Rows from block 4 of the fusion encoder, named by matrix and row number. Rows with one number belong to one neuron. Each number is 128 + 24 x the weight over its row's rms, rounded and kept within 0 to 255. All counts start at 0. Numbers have three digits each. After the name is the row's rms in percent of the matrix's.
# fc1: MLP up (fusion_encoder.blocks.4.mlp.fc1.weight, 1280x320), inputs 0-79
# fc2: MLP down (fusion_encoder.blocks.4.mlp.fc2.weight, 320x1280, transposed), outputs 0-79
fc1.337 060:126138176141115140117128140146124103123070159119160140131100117118112176129164128141176134169147171110103142111188117105155104138105106176117156142071061106120112137123146138170159117125149112131118130120170135147132092151129145127107157128
fc2.337 072:155132086126167133119097140116094106109133128153152078119109133140175091104143119172156153135090133106090085167112132162102136173127149157092145103161110099139114115133148151098113111092112100096092143138128140098169087161089123084145149135
fc1.338 143:172098140157105139185128107151156127124095119115161120100130169132108118130100103125079113111140107156133125154131132161113091133109144144144140111093105145118136106125132140133099139146134132125120111148134144117109108096128084141117121102
fc2.338 127:148146096117132110102143151121131099118101132121122153148079124117107098144124078100076114157095111108121126161076142114154134147101154108136116137143137117091189120139129119097119143105187123148128103126133131081136124135127136117098120105
fc1.339 215:129140134161065132110118137145108102106141131131088194099032092142147124145106139120128163181120137156134132135166106130104168159114142117140180109144119159115105120111119134114095101140117106106117127134140160157123147108130084176123124137
fc2.339 175:097129142141077153112145112105120122099139138117140122181102086128150134107129121123132114110135146116123119138125108112154121162159071145108093125102144146152137183119100139118162116103152182125144130100144155091116096125120121135090142119
fc1.340 040:096124119155109093124154091097146152140143130167141086103087099164166149159134157112106131143164105120111103121124121169135150114125175137085171156117096117133115163118118117150092160123095132101152117116140117096139131118098155154072128108
fc2.340 070:123138129120147117113156093152105096124128129089148153115124100102126136142143131145097123079116159160164164152167095097128127116122103123090133136092158104106140119149121142100143095165100106151147101156109140103162115145166150136163136161
fc1.341 039:151134129168123139120139147101132090130114134112099147164096154128149125124157087096156143114156105135129143112087134127130140136148096126132151138135130149109130126107097133143117110153155156104123152093127113092116147132130124124108137151
fc2.341 068:162088097149103131135115128123085163145098105145140090135139137122151095089141102168094158163113141161166114148113105152169130103118132092138111151157090109170145159113154144125151093125134126164111109168105133098097092097098132139150142123
fc1.342 059:156125148091147151131108156089095137153113123081174131138118100100141116151131132169163156120133131127141087152116091116130094146108137152134143122176100132130128153105166164134115150135095164101106136141147126076097143121129096120153094116
fc2.342 069:125133127127125155143132101160169116133149157110099090142149153180114084167097151132105148101095105086100133139107099175086143164106165099122158109091132095103115108123159149103130128165109153136126110153115143158114118114140100125164152109
fc1.343 166:140119127108132110117083158150154146170126091120118121129180162141121141115125132071137096082182129134112097157158106166132115116181114110116131115143148132144104141127123117126095091122107092141105131105159109146141115088113134110188129104
fc2.343 164:124139117084151133124175104173107154160158138092127105127165096122125108147089121151072124109138095106139114128124148096121141140093093121113099132102141166081128075129115148103093150145124127154102137112114102121093119139095149099103119126
fc1.344 105:132085140167110101102097110146154145173112066143131134129108121167159135114166134148125173116130179176094131101133177156088146093196111157157135132136130098086073115136133163126115083135075148118154160078140092131137111147103121132140167113
fc2.344 101:178145151106138128101168116119126101105110148141106150113201117146164178115131147134136112111157118111089128162110131116110078163111102128111142124164105116108185103147119106112123060139152055152120134182126148150120129106111113115153155145
fc1.345 096:119132131151070111127080112114129096141133126157113137133126196152139074140117143117181143163115097127105144111115137112117116123103116106114119104172131097115140144115183148118083105126099143145107136105115124130157102091166152148134121082
fc2.345 094:096136175110124163128150156157152118084119119094086166138126124147094160098142135095120143119106113146174120118132136167115076132122132112143103153150101121118177129120133117112148134124132153151121108089099095134140116099108120126198122139
fc1.346 038:131100155127153116191116118089107127110132087106108122107103125117160172112148118087126144140100095114130143108147121148130133102118139124130142159170133150162171131149144085154103172084139124150096077127114097151125158141093140112072120115
fc2.346 072:155126095100135113121137108165163097111091164143124101154104091141098093121134131155163143091147111170095123161153146135092136114103102156120127130091100165125116151115117099152134119161134170092125150103135147127142091143118114132161134140
fc1.347 038:166088125112122145137134096108107087137121117082135137129110126101111141156139131116148112152112110120162100138173133143131132127096122137109152158153134126151129093110135104099167134159142157151090155127128104098135193159158098125139113098
fc2.347 067:113152139148146136095106158138131142127101090149148138103101114109153123116151116148159101095137095136095141117137124090137109096098082119103147120167093140143147144099159144102124111158118095151106152140126143151107112155123100121095165137
fc1.348 101:104127166088104156131138100093137108148196139142135112109124114148169137092117147096177168126130139158071145143125124113117103095139137140126082115178113138108103129108127127129123113096059123154129097112149157135106090101155115151138135089
fc2.348 097:178153117120137085134118154140090147127137072143103155138109123071144149157169112152113140170125131140133100140147120175153102120119139121128092106091142142092138118116142130120146129123119169090106170122078129126148113091107134139142157121
fc1.349 042:132108116150153154104132147119123148105144111097155092091129136159135104078160132098140163139103147145142112083135117148116111123106166073114100106128140125098120152122130105109157116091098148102118153121166184126084158104156113147130159129
fc2.349 067:162115096120108097105100104147115137095140100136114118112084118154113122100113097095139159129092083116095154121143122155147150099112106173101101095136091155104097143086097152139090140096089132113104153128130111102119127162149153137152125142
fc1.350 045:109146147087152114099097148161131101117140124135127121139119121114084132113082163157120110142083160129154085172109151121158127134127133132176092094141136092153141105104141159127115137148135123112107112106129097083133086125135135131128152106
fc2.350 073:155153079139168154115127158165088126126138145084140137100154144132115106111086135106126112159153106116161105124153120146118106095138172178084125141088142175155161089147164096129150125115107153102105130119117157159147146117112154158154128095
fc1.351 172:108137136108107137133114100111154132120099146133099119151124137148132145150117100150142122083107135135136108092122128129104124120156109141161108130136141112126075115103113139163146133123115134159150147070133129107176112150141105135071142127
fc2.351 173:113143104102084149146118127220126147129126136145148129104100156130146100137137134109125144135120082091145136103109115130126128152100115109131105136106154129111151107122104146113151122082131147137181081202110137130132125127141146142125095093
fc1.352 049:089135102122101136096118105132138137095131130101104114112131078098127158118133133144124157132142132117115082127100130154152133112143111126133188171126144046120136175134144120124125133119096084132094165064108134124121138127157103161132142140
fc2.352 072:158120103170145102154103133146111111114116113101167121162116136162177098132165138079097099105154099158118137136114117144099095122102168133125122157107107128077105107110140161109107103152117085139153148155139130107120134120110109099128119117
fc1.353 097:120080138143117121116106154110135119131119101136088170123091135113133151134148164138151117101130097106126124143064151159142137046138131112136158097191142135151159094170167078119106117155102119108142129136093114086127116145161139138072149117
fc2.353 098:131124153108108144148100121109163104163116143118157125145129069124104115154158113146153095125115115160122130130181136096098112151136107108160148132190154108087090123154107156135114111103148127125123129144103142121130141144124154137103152095
fc1.354 075:137158137097187138098124118098104133084124204181164110124139129103120148086148099116142156101135157127146135091162126119117126128098119129158149137129129099136097129102128156118082118148114136111085113156116091149099165167130141186150151146
fc2.354 087:098113151160106153129110166166132121171094144140109130135101102095150138170126120122126127106115175121112182090116130157113135142173138165141148148084145123150129111147148123109112162134086103130121116129075130117144099075140108105132133102
fc1.355 034:132124135109128156148153128132129146130148118121150177118087152130139116106148110111171122130133155133127142156116107131092120150143115175134149128099110135161119123079108106166125137092110118128162169111103115137109118125146113156145156165
fc2.355 065:137122147124120148101115167152156121097132146156140102129096136141121119093106090129119175103151126113171142169159113137155114128091147153098160103109094098145124166155129106111093091105174122110095108164086118089091085117166151123104158139
fc1.356 168:173124128114108128088151129091183155144151159116132179158139136153108137106112096110134117150147120093136116150122135140129136137104146095122138122122080130081109140112125138132135111134127119149130068063141109132127153131138119115121130189
fc2.356 164:166140154123115109154114070086137158165137113134125139149083112138111073132129142139112142151128120112148110131119138106128096133168115156105098137125109164144155117155149128109092110143096151130164125100144131096112099135135146132139122134
fc1.357 101:094139097139103132133102144160104110099122125126146139144140121127119163157094122155131107119123133151111142119110156121104132126105099097184131127115143097114121162119135134107113151121116153119119118060127137105156114116123113100159110166
fc2.357 096:137142130146121083139148148154130110113069139121119143101133091157128131132100139132111113110127143150107099142098143130162108126113160105156109139118108167136150162095125127102116110119137149180081122117153107165119131169116116102162107134
fc1.358 035:174120098164125156116112147166160114166145096165131134129121095119174094094142080152109118113149144127149141133168096103136162167109104142102106127126137159148130117113115134130142112165125139112130167122145159083120114119125138133145105107
fc2.358 067:146165131103152136157148120159086168113127165133138160147140126157102144096146093125156117119113140115100141098094132167097119165097149113102164103135116158165105112103097157148127143143113169161167163113103118093136141159146131133092134094
fc1.359 066:125122122170155122124106158144135133147122104152126115152112149162133131117129168139125120162131124134118160133137130176096109134082098135135193126112140117130137132129141069108101130114121137119124153111119145078165076118104126135110131111
fc2.359 086:122140092131127119121101137150165137132153121121148109126147117106146120151132150141125117096141119098145116106136125146106156110164149110154155144136145119135098107163117067116144112119119136114151130121138084109166127147134124091161160137
fc1.360 063:130086155161141119107125148181115097145128139164137130142119119140150075144127114124136130096138105146131075098180146123161098133136152141122074118162139114141094116133111102152134117116110147131149125130149086147106139114115127081136162140
fc2.360 083:145103096163139152178100163098141105141116113170118102149151118121125118139108151091123098141123141138104150144086095155084158098145122139123111175142120129059117122103167114111154133152143130135124139151143166092150096102164090112147095104
fc1.361 063:108099082126128108162132115130157174129148126115149142114085163125133135122093141152131114134104122091092155127133125111138127113108078139107146149106127127154127136115148088116162161086120127114123142044076150179169135108140125109185101144
fc2.361 073:136138152138108126108109136089118145171132149152136096104122151087136165110106172135079125132148096173131174126118164098147118106126118121155128153153092110160125121140143132114091119108144145101151092162158132148170138171133168160121159126
fc1.362 094:108150141115120130107137104106152087142165142126122113181138139136138138086111123143122151111104126151132127142087136115125071062126165150118171129081125145131133110152121169142122152073140136148137105089142151139136085134181124102104170133
fc2.362 098:131103161154101103141164135196161101134102091119100125101133076164113102111146149097094137150145097092120082090134148133138124152164119100159141108070140103109107110107124089108148121133169154078171102194159118118102150122108149135129108115
fc1.363 047:114145097156164154100119129131121171101171143133096191164083136113119113108124112121163122104137138107124145138129110127112104141133083105160120154126135158108132093127165098144118099153179111153072144096136103068100110177121105116133093123
fc2.363 070:096129144145147086170098113126160136174140157151147156118131148096161153099127095153097105150167115123169086110119116109114128121094104142150128162137086106164109155095095125105125105121114167154104102165119130129133131126155132093163164129
fc1.364 073:147131127148193104114148152119078124133129111111124146135122111074125102136106098170146161148139126155144103142122152172095094128128095153131165159099120147092132161111102138116153127119137154104128104091061123109116127126128146136137122151
fc2.364 084:125096070112128182151109146130119154122124167099121142096149142098104082113144145131140130126131115121110124169115109126143114127126172137107107140155105130183160121133108124102140136100107154109138115150154122127112167133155124117150139090
fc1.365 059:110099152139061139119101148148118086147131126150141089083130109138121157136102131144174111113154124107177125103147100138199099147154146144122167135125168083114170142127110140117133151112144137168131141088111148099132116118103096174109123162
fc2.365 068:115118173150145139183146132096131164113156125127089145122127141138172139119115125117130113124117137186139084154146116163103106162097128098114141120093121162132103088127097140169080117158148136064115103138119095087087094156110116140161145125
fc1.366 063:134109094113150124157109106070110118118128184122165128094098126121148112150080128145115143073114114123133103142139154089132089125103083134136112117095185133127097121137115114144098133123121169124124119113141115137145169090140124111102117122
fc2.366 078:105147121109109154086151172140097114122135093132146161145151136150129121100146118102165172122089098127113171090163153140138141123105104168163138154128090098121113137152123116171107166117136121149097124088130093096105155097137165082121118101
fc1.367 093:126093127099181135142133094113153123134146089115162121117178120154163114124114112088125139140132108178141150129177141079088111128110097132089090163130175128099168118127112151105161133150143137110137139123143135066150111151141134133097123156
fc2.367 110:131120157149159133160121166141096130122128131144124119082127075144102165120135128110180150127117090150139115114150086119099131125148157167179141119108150116119096125118105109115170111156103106130097144147084142128160128167121151144139121124
fc1.368 062:121120149143116108125134090138143126106139102110139145084141136095114135111116096137111093150151149124112110135146143115071084154097149103179132109113108168151155125094126148110136128108111188136166132111170118124117144160123129111084115164
fc2.368 078:126127163143099153117154163112091151145126118140156107127134175141092154088145158126160119102089144170142107116137122096140173110141136146105122121176168094159164108080158165162131129137110112112111108150124171150171119109163149148164154109
fc1.369 117:116123131126185204083129161141111115150171119126139122147149128148135125134150123150126091147146120112137148150127201089150113134126146165116110151117124102139114162153137134110120142138166127156183113110140122113085127107127160098168165144
fc2.369 103:142129145144129108106151135088168136112092108130111141122137114114112133147104113151113096142168155127156129098150110130148138143186116102171130122176085085108121101099081134115125132113127138127106110115099136119178140173088079143071148124
fc1.370 118:112169146125111108114126110161097128140119149098108137126157127137158085130144132101189119153130120094157150099180160135127122084177123151110127177172162132102058129108114117109132147112106123083175120114140123118105112140128159108134142111
fc2.370 134:084110123093084167141137129143126100157142107128133108124135127100138090155119168127111117156101132154117133161123091155116119171133128142164114124162144126157088105106104140128118133121101135099077148165115133116127109085112140136138131122
fc1.371 039:146112133142113156104154110123168084147089160125089085176168160148113107117094168135169127117133158122106108087103121167150131085150118137124135092161153113138130163093114109153140151108137096123105141134151136088112152140094155110093097149
fc2.371 067:138104097110155131141146109127117116164121127127120098162105092100086089145134148159116102154104156097105148167136167124113165161119096118147146151145145120094134103092117147099146124120116141118132106164113099160096103122101115157113099113
fc1.372 048:138172104142108106113100147092135135169124155136106135113188178171115151118100111093118147087137150124162099142121083101156097130173141124143127162112123125122154129125166120145143163124122123160130131134100099126139086124105158158116122108
fc2.372 066:147099128098147137144160095144170108141144164098089141109100152144153119102094118165151140128093154094135132163151096135146126135127155129169092084100116123103150097149107158095135153108119134106121104109119158089132130164166117134152092110
fc1.373 126:139121137099071125121136132118145126141118139116138171105134142137148135163141148097131136178137136165116119140123142173081148078143107134122135132132129173140074129112132139099122102106127106090134115146117161146119133136113136144125150164
fc2.373 114:167112139177126136124127133142105117105134127083139109133076109146131155140104143198155185106111105117156150068144137101123116173110117125103124077118144089095201123118119118203144133156110152160157089116124148119146111114131131127122112112
fc1.374 045:129157168102169118111109124116150110160108164103096105122128122098124117149119092140090117172106094143138092107165141125089132095139108125121111121130145094096147123149095122139140099158149157105129167167106139148155131148109155088112103080
fc2.374 070:114147157127091134088135129150154111145131105110123094130122123163156153130131132123101128145100142110107100161131088124115165123100126109146121092095096093119118101157166111132144160105148118162158087113135126141158101085152139116115108099
fc1.375 130:117068124132167112119129114132118136177119115128101138178142151172108134100152115147118113146176130135128142163119094143142117104152152131164161088160143081170133139134118176124175112091135130117149136071121103093140116128094107135123153106
fc2.375 122:160169175119132081161163121179109149078140124087102109114094129122146161146125178135123159142148133122136141122083131116130129150108154092084153122086145132174172116099131129095131105109137115118074143149085171138142153156120119124133117097
fc1.376 033:123143151126091105089135137138117164110099158096102124149146163077120106142127151106149122108134096130106119101145167153112144106156095164154115115140149103136126152095177115174131149163145108107114130148146115138113130096168135096093152147
fc2.376 067:092140100128148150120121155149098091127117159114147093157132124110091110135140166153100168117129112127107121097125107132163135106119114119109092152093162110087158105149112109097120168123137150127100117121111162119133095162136156092149163093
fc1.377 134:185077121107137098085094140092114136152108106092063121100174158122094099120109111153170094134100134130096152126114122118137109118157120156109126132090139069129134107141126133150138124124119115193119125094122163112147166119117157107185131107
fc2.377 132:160124125116098108148167102124152114118135127139180117094108101094085131089092120129098123119125137145118126090120135139171137141090183120163151110133092145129097127135118136113103166114147175175141102107067126140108154105112139121139115155
fc1.378 070:095157099100134129123106159154127109140109144078149128100143116142140148114102123115166106142150130146148121162129113107078153146145136164145112153132168096084101113156143153090093121109136115140066084114118142108126127123116127131109150126
fc2.378 078:122137107109143155118158149144150140095122141090083156126173169139163141155148093167116116117094102167083113109160053152095126101120152147112120134065124119137135122129128145115133135157097090139100136157161124111114150098101145107119106181
fc1.379 043:076142148116145140105128128145124120137145158120099134119157102106131144093107138153104100157110122089105130108117136107111120105142127116145160131091120142095094099086097154160119133128092173136121175081153143143142090148125100108165124102
fc2.379 066:112087106102118123129121143136103137146147129127142110113156110122168151104155150081156109147153137089106105144163106128088156095107110110159133112151140127096076132115092141131116154160137143159130103170084113089108126109125096120131133146
fc1.380 070:128115099084151139161103115098138120147132103144134110121160100113132093140108097127110080145135113157122121115112160150140129111173098172125085132127153144215112124111150136120151137139120140108138109087113167161115134115131145090159159139
fc2.380 072:102128163184099107107085120148172132164107112107143148105129172149129153138099174115136145136164132122144116114097126095108094157120126103100163129103101144141159127130127096094135121127118159156117102153104124090100118117127114107102107146
fc1.381 063:156124115135125135129111079135145130137141102118097132094116101129106117109114093140150116112091144130141113105142144114120109158116124157114133151135149104119151137110152117121116152147145161148101128126166136152126141171109158093109143127
fc2.381 068:149102131139147140119110160141104123120115105109129158156130125156112105169151161154150159099161172160094150133131161093100114158148149092121127134119114140146121102131104157124117142088144111113111114169094099129142142125103116127141111103
fc1.382 097:118137125155123101149154085119143135099150144144119136118121113115132095112118102145176125124110158132084135117136127147126109139097138174098131131129065129097126125167125175173149105152166120121144143136096139087167110087094163148118125116
fc2.382 105:133136109115151147109113136125081153087143117124144120143136164108141108098117145087062138132119141059123139100106169124117147115157102115152120112114108156100104115100123150098136149133134146101116152128114130108169125142109155099119104123
fc1.383 061:118132153146130128133191109119112103157148114086141103132155125097136115100121123141143063128109131134141112098099123151130108128151107134148096079110106118131140127123164105160131093119168134160057182119156105108119144120187167122129141168
fc2.383 070:126103130084116144166135103145140107113103165154160144114133160140152154107156119167163148129111142114113104143113108161109119129163118121111113082083140099099151114088118131166134142098134128103136085126152126112141104176155110111130124120
fc1.384 069:120152128154180161098082172163123126093100078122113155132139123155106137097162133121193123085117135069147177132083115061167161109119127163128132116095129128141145143143148139124166133098140127128144144096135124129144109125097163135127169175
fc2.384 084:117135069093115167144096118124090104137118138160126159116082124149104123095146143135083136082155141139131089158140098150153133139154129137122129158181149119116127113108119120109078151146144142090122141144124127096123148108098134114185148164
fc1.385 040:156143150105116155105119151149168121102125140114132116141093159155126158123114088091142121106156121161108084124155169150095135104133090141123130133119111118102156161157109164146158125141125097117095107084112154126170157121160094104106142116
fc2.385 065:091148114138111156104098125082111143167156099094150148111125144125122151149103134158101154118156146121090137167105106092145161136109125120161143151089116146151110141156138156113152130099100151140090148114099131104135089133155158124149156151
fc1.386 071:107121154157140090114099159164146121140108114103105110165103086147120124131125185099109132118132134114138066095123135087093188132161130089112145111112142142145119152141160109120113137170133141131131149129137125104095105110116134092108120167
fc2.386 089:155104135121121129135158140108101140137119168159130137123139146089141113147136097143124143191103127183093107167070077131100113115113131130117132135134152109167119121136140134133163147112126125150097144125166158084206123101158149124095144109
fc1.387 048:142099104108160089100075145105181113128136138102156119134077096141148111139093145162109141115131175111154149111145114139131139155168121168129142172140119133086130128132097100119144129155111115131124113121067113156143126156125130116131111084
fc2.387 075:147103176126148083145126122166143123093159104129095122136125150129133152121135144103122125089112106140120118137100116111139131110107169130117132155151117119154160135138147154180185155114130108084106119158136177098159150155078104109122154100
fc1.388 107:118117150136127202151075116090139140133154095126134104120108154153131156119102116112098136110095138117121100104131142126089178115170107145100147154141132104149120121135119150182117127157154155113139128081139148138107136099127098167110123115
fc2.388 114:105110164096109127145129163132148130134121136137123117115146134159100154154151152157121132148107139143115144128144133125129130182104120114127119139134141142123145138086131162099117085124134105108144126130134104123073130129131091120164119124
fc1.389 113:150114138155157104105121161151135140148125105159088097117071125177104144132121111143099098131130158114137120147107141102149108142152123134130131134108115132104158132144142148146136125101127104163132082094142093162106140145148134133119075111
fc2.389 104:127149128120088145157155139113108160110127145090135131126134163109115139131101162079179167125100083163144164126115142139103121132146136122094124131112136110157077124153121117145101092117160120158123126103098113134108109141127153134149113132
fc1.390 065:147143176136123161108118150162118123108141144107095135172159123148132107172152126119131128128144138114079116144137095135176129143174135125125102106103115086151117098146149093066130127083163143110119119128119096136173108145100150093054142142
fc2.390 075:154104153156144154129158137132114117125145155159144162097131123158104138115143131149145072114141146168138111149116106135137144154142121122119148138107114150149108141083106125127140141149164065131125145113156154128126105125141093130116117088
fc1.391 059:109114093096071135123105091160147085141078131137132138120079117174162120110105149125110151138125163190156117129146126130127105126126124139125159131150146124132127100135149147136165126135174091107142087107150119147132130113151129148128106113
fc2.391 072:111104096151136156129143127112096115131153123157116148122150139133106149127116110156118071153114144125135101155153100165191140100144154088132086114150086145118171092099141162148092143133112125115136117176116160124107170161118102096109154128
fc1.392 050:115140103129126111171148092081138123140174093137143119105165113167116145101128112114084137157118131148145113170119141129165097082118099172124131102131186139102116159136113130143142099118145171172085131098157136114112153128089134102130179103
fc2.392 069:150130157167157118101103130152159152095110160127164156144183114165125117138161131119162114115094149145156110111085103116098092133119093142119153092088147140114091104133096104097158093107116103144159160140102102091167097118139174088117086147
fc1.393 042:132101160112128162126159078159118171091130145100060149154142130141102108152095123092152149120134073168147139137156143125151080145162104163149155110117087144138103149117147094125122111144085124161163157096132115156144129118122092142124131107
fc2.393 068:149092114093110146162128107132085161138102128098087144095169099103110093159113109137088111086143115163161167134164146118165100169118097153102130166101093158121102157128110118112097130104105161098153105131091105129126100145113128155120090119
fc1.394 037:139149116122138130095137108098123143141128119132153163155118129115080152103144160116115164158110126170144146090143114141120140131102121148188144141155092106115104150089169109141157115161178155123112133142131122107116138112122098176078168125
fc2.394 066:165141115143144096117140128152116104114100090132133147131137091136094130104127130157091168110139147157119104161120111122116128152113122096131108150129099102162132089144086121113148116166120122104133095148127086157116106151141126096099089143
fc1.395 040:102140147123160129127094113105131153115118121152130161116138106119076125098174115178101113169157151145145142146154145122135096135073125138149157147181129161108162132124106139135098120167073140103144123109137158144168144148154102117122148097
fc2.395 066:115110111129117117134130109169131164102109110144098125141126135103088131163103118132174152084102132105159090161122159112116094150128098149137105134096151152111131095111100154132092097112165135105105097117167107145113170133166102166100141099
fc1.396 053:109071138148152121106105161134115127128126087107097143100138134138085109104141156170140148170125125097133115105104100103114160128134145110147125129144134126102093100173140092154143157135127124168134090103129161111101140076163150153088139131
fc2.396 070:094126149127159114110112095122137149138114096101152096144096084144121114166153097080092118150145116135135137145108107172140161122140132107161127111155141137149117116113165150174134093103143128118130133139149116102105083120128134128122116151
fc1.397 062:137122115125089103156137140134122106159132138130143136124124137149106129152121132152171133145102134133102100125099170140124101147123077159138105123156171106092094143143074093148106123159120132132114168167132138113093124164168112151103172086
fc2.397 074:102128097144151113115152106182091100169121137093123111128150110079133152166164128145086131098093092109155102171097123182133125117098137152092077133068106115118117138152136157128174150125126140162142113096099145144094088146147144125152121150
fc1.398 136:101120148104129119109112113080110114110171140145128100129122178146077159136142119145092101163121125125121149112150105093142107138158099151136170087142130105127077125107143100102192101137104124094097098159145150140123139120160128126155142129
fc2.398 123:096130110127078085154144150149122115135120170120123124123165114147115131144115134132072133092150145153152097142115161147132104114105117153129093128135137138106128137115130145128102155120106156154145149121100129089127105163151136167130108091
fc1.399 055:083127171165071082150143093112135131070136132102149173096127133126125161117135108134130148116100113112120134101168176080129145092114119202097110148120134155133144117161126097129141099108136161083101164120165114109086097128133136108147172132
fc2.399 074:119089122130120121121153160070117139166091130093074124160126174102113093112137141112125095129145148171118099105145095124151126137114147100149109176164153088088147090113111107124136155146170136114106158118149140145133118135095098138111135120
fc1.400 036:138150147147107127118097133112092135095140131109099138134113146110144107141116105134100133131077121156105162097114146132126165115167099142142107114126117108118124155163165139133098090153117138111168137122156118156121133165097143150137135122
fc2.400 066:150086131140149150120136164161086088102094125163110137097102102157098139148102160116144158112137161123168168121098116163125109094102166089168146108157119142130118151102151086110096141103161156150124143098124157112091151099144141160093130145
fc1.401 044:121093119151167121178137140088132129132151147122109116120125093150117135107115096114104133107123141111128141168095098147146147153070107096121125074159152135129100116166141119165106119111122144177102102087100125099116069129152147142130154127
fc2.401 074:113134094093095147135145125133164125136130123125083114134147128082120135169145152111128161115118071160169090116122140119138141151094126123092098131128131146124148106096118142130124077132096128099127108169141133139123146159161135116181114103
fc1.402 070:101120155136112117131132141093113113091153116168119138129119124139139115152097148122150114149091174135143094134128144170134139133101101137118096140172151130146155154099116109164153124146127146121196102109115103136133115092170085131177091125
fc2.402 084:139163140126136123149160133115147159161109099130132118150150153110138133146121139104116145144146116104124154129100142138184154123132167132149160090108153113106098120136177152158112121135139087101129132144098153091131149127114148138135117143
fc1.403 044:127113155104162101136092086107106115169097103116151111155101106148158122161098137142157098133125170163143163151143180101112149147093123160097123099123124097120150144132103114148128129146103126088094120094156121124133098149121170154127097103
fc2.403 069:165146119138159143124110093139155100097142149115119124162108139150147140118133154106164147163154130101128162090161136147094136102097166154132146096121149105166128131106116125139103113129118156142150164110104143090108106147095089160134136128
fc1.404 076:118130104144150176113144129076135135117125165185108112180144138156143101132122128119163102143119110106135091128105172115086105143099119148121097119126152153165151137128140139146159155151142127137112098053144138136132125118085095105144149129
fc2.404 082:126112094123128122125113148099172120143140101163113100093130144136151119106114131086055164156149164131116089090095168101128110131096184135133172121121145159162099133082154101113082150122113135145131158223111126119143135146130117125114144105
fc1.405 066:133114149134135151106123140109171106117089172178143120184150080117115081129087160099123133173108128142127092140099124131129118158112131138139107165089118150126170107118118126107152151151132148109114137088162105094101135138109113112101171071
fc2.405 074:132096146103146104134123102143167158124159153088091140087117114133099152176143122144103081106146127130149119107135114102149100120163102113106097167140151113108128146149099106108151129103168168119137144161104107101162122117158116082152112121
fc1.406 033:131094166115172120101130089147140086097139138132178126119090101134094117160129095125116119162134101152116130094152132108133079132142094156131092086093128131126159103099175139164110092117149141121142120129133146150133136139168154147093097135
fc2.406 067:088157157099130168161103144146151132109107130148149169087088129098087164149150104167115109153122154107108109147128120170114126162159148099140117164092125142090111104164085120151089169150109092162158110143158142089108145120100115107096165161
fc1.407 045:123155104109154096133150114125116159138140079121132123125137115107123148111177120111125112141127131095143085128143117131143137136163168113132145094182132105127168168178138126168073106179121132161161154070148116133150131131123165110082097141
fc2.407 067:126086170147105154104110090114139151110139119105111151104099136135105154113154127101118106164105122119127119138145097162163109156145123137136107121101171118152098131113134105109143120086161154126156086118140098149143097113173098113127145161
fc1.408 112:143135136117146156150165158119114138113130135128122108164032127103148120125126129091121116158147152076119140102124097107145111134105089128117102135118103118103145126117140151162108176144152076075143101097125161132133159141122106136148100138
fc2.408 101:121094158115101103109095133131100124100151137168139157095154137132081170132159185149091109156123122147132138121132124095140156145123150151145147137157117096187112145157104162127106085108102138149119118123106102134158131124112153128119137121
fc1.409 041:111137126161153117087161137148159140111114124144164140160159090157146093166116123157106136132167169088132116156143165092089114106130102160150130105149130091136096111160128108095155140129142125164090118096111133137137128139099137152125133082
fc2.409 068:101095149091161166091146124110136165162154130158100145149106157132142093114154129153085090142106096129122111095147089095157146097144122126106153092143113103114147115105104162138091110153115092157095142164095111151135132104103106163155147149
fc1.410 128:082123142106119157125152151109179158158104157117099131070081120155144130136122130137178105150128113158094126174162118105117126096130134132173143155106117168144208127105111120114134187131091138108090119114150150132098117138119120106059139143
fc2.410 112:170132166103187118151112135156096153124105107140118111144126163110108155160156107108057127120154115090166111086060116168146156126140102099155137120123126118158118113133143140150135115111153171141119130141123114127150151130095100126118140121
fc1.411 130:165112140113135130134170103135143115162107078120108173149100138108141093118147121143137141113136144130134095143099124148122142075162123124161129101154136110116159079135111097159157107121175136103113099103098129114132119166112161128128116104
fc2.411 131:140130140150120147118135162121132114121121111121159067175151126132085162115150108115140090125119084105106138182140132107089118128131085128128123095102139126135116134122121135127122129177098094132075083189112120133121184136133154092089095127
fc1.412 135:170065104105098159164150136099102134120125130103143100083098110130151132111114107132151147122120126122127130137153106148099135078119119143118121134154132116131203144134113137121138114141137143183179160126093148142122144151139146043106125136
fc2.412 141:145103131110119117149160121099087123156142144120122139106198146135084110146109135138110136120142123090133131153094133151125120166140126107138105136115177126150120119125145130102096140159142123133121146096102146131141100142156125127152104139
fc1.413 084:101115138150089098116127103074152109155100169124130136153094113151144114103153105126183136117094163113104162157129159125101107141136149115159139148087116111093148149143109131122091118126118119177123140136140143130108109087147135182158178130
fc2.413 084:128133111147102114156117149188111101130109097114153105154146121112141109120124103119083119085166104132138107084144170105162089097133136149101110111112118139126141155141113130124129105120105152115122145138134166176132142161103089134089106154
fc1.414 045:098118125121120087128155203161116100089110111180128073095105076152101083167097162138139133150159142132122134155148136133109113147162161143135107099143123148165134175114104142140114159150137139118140108110119167138149119147138106162118117134
fc2.414 065:155105143166085104095104114090106165098112102158131137138093108162096121123104112136151134089110097148160100144108095140151107140115139152157138144115090094143170092095099157158084088125161120160104156152101111130112129118144157105108108138
fc1.415 095:143160136169134105121147145077117124141168129153137104147124183102128151128122123152165097118125100147175136109138095077134134112126110141125143131133116113161175156161155179110129144123095140108127116124149157113077151136115109112137080120
fc2.415 104:104120142115125135144127142111114148099161106147144145121164100149133134117134091168153119148127117130110101119147158154114070146161133121124121117145121160141109165145113112136115101104154115163089104040133155137176105128112185121139119136
fc1.416 056:132110153072143118097144119073123154117167182117156152150158102133117111141099163110108120171162148078150165136155160123147104140169131173153155142129132073165056134132140123123096135099141150159124114151103147126122156084090157149080134125
fc2.416 076:113101103142127153105143139143167115123147151156145106134162148151188135112110118147123143111144150182084147128144067115139154155110149128108109103071133140154146083096156146142106123152114134139112096140171097140138114123118087126126102079
fc1.417 039:136130130073130092119091146158095165105106112150110129151089100162114155139116094116162121152115106132084100130092113181152113109159102129125108122091106155111134111123120133114148126166105130104108155152136136110108156170145121134132124142
fc2.417 065:102127131111118128145121103132096091131169110162091093151128114140103171097111135091160112166128133103124161161119127147139166168106103169134148153142117158116165164167122120123163117155161170096153132135094124129089174134169096147141136149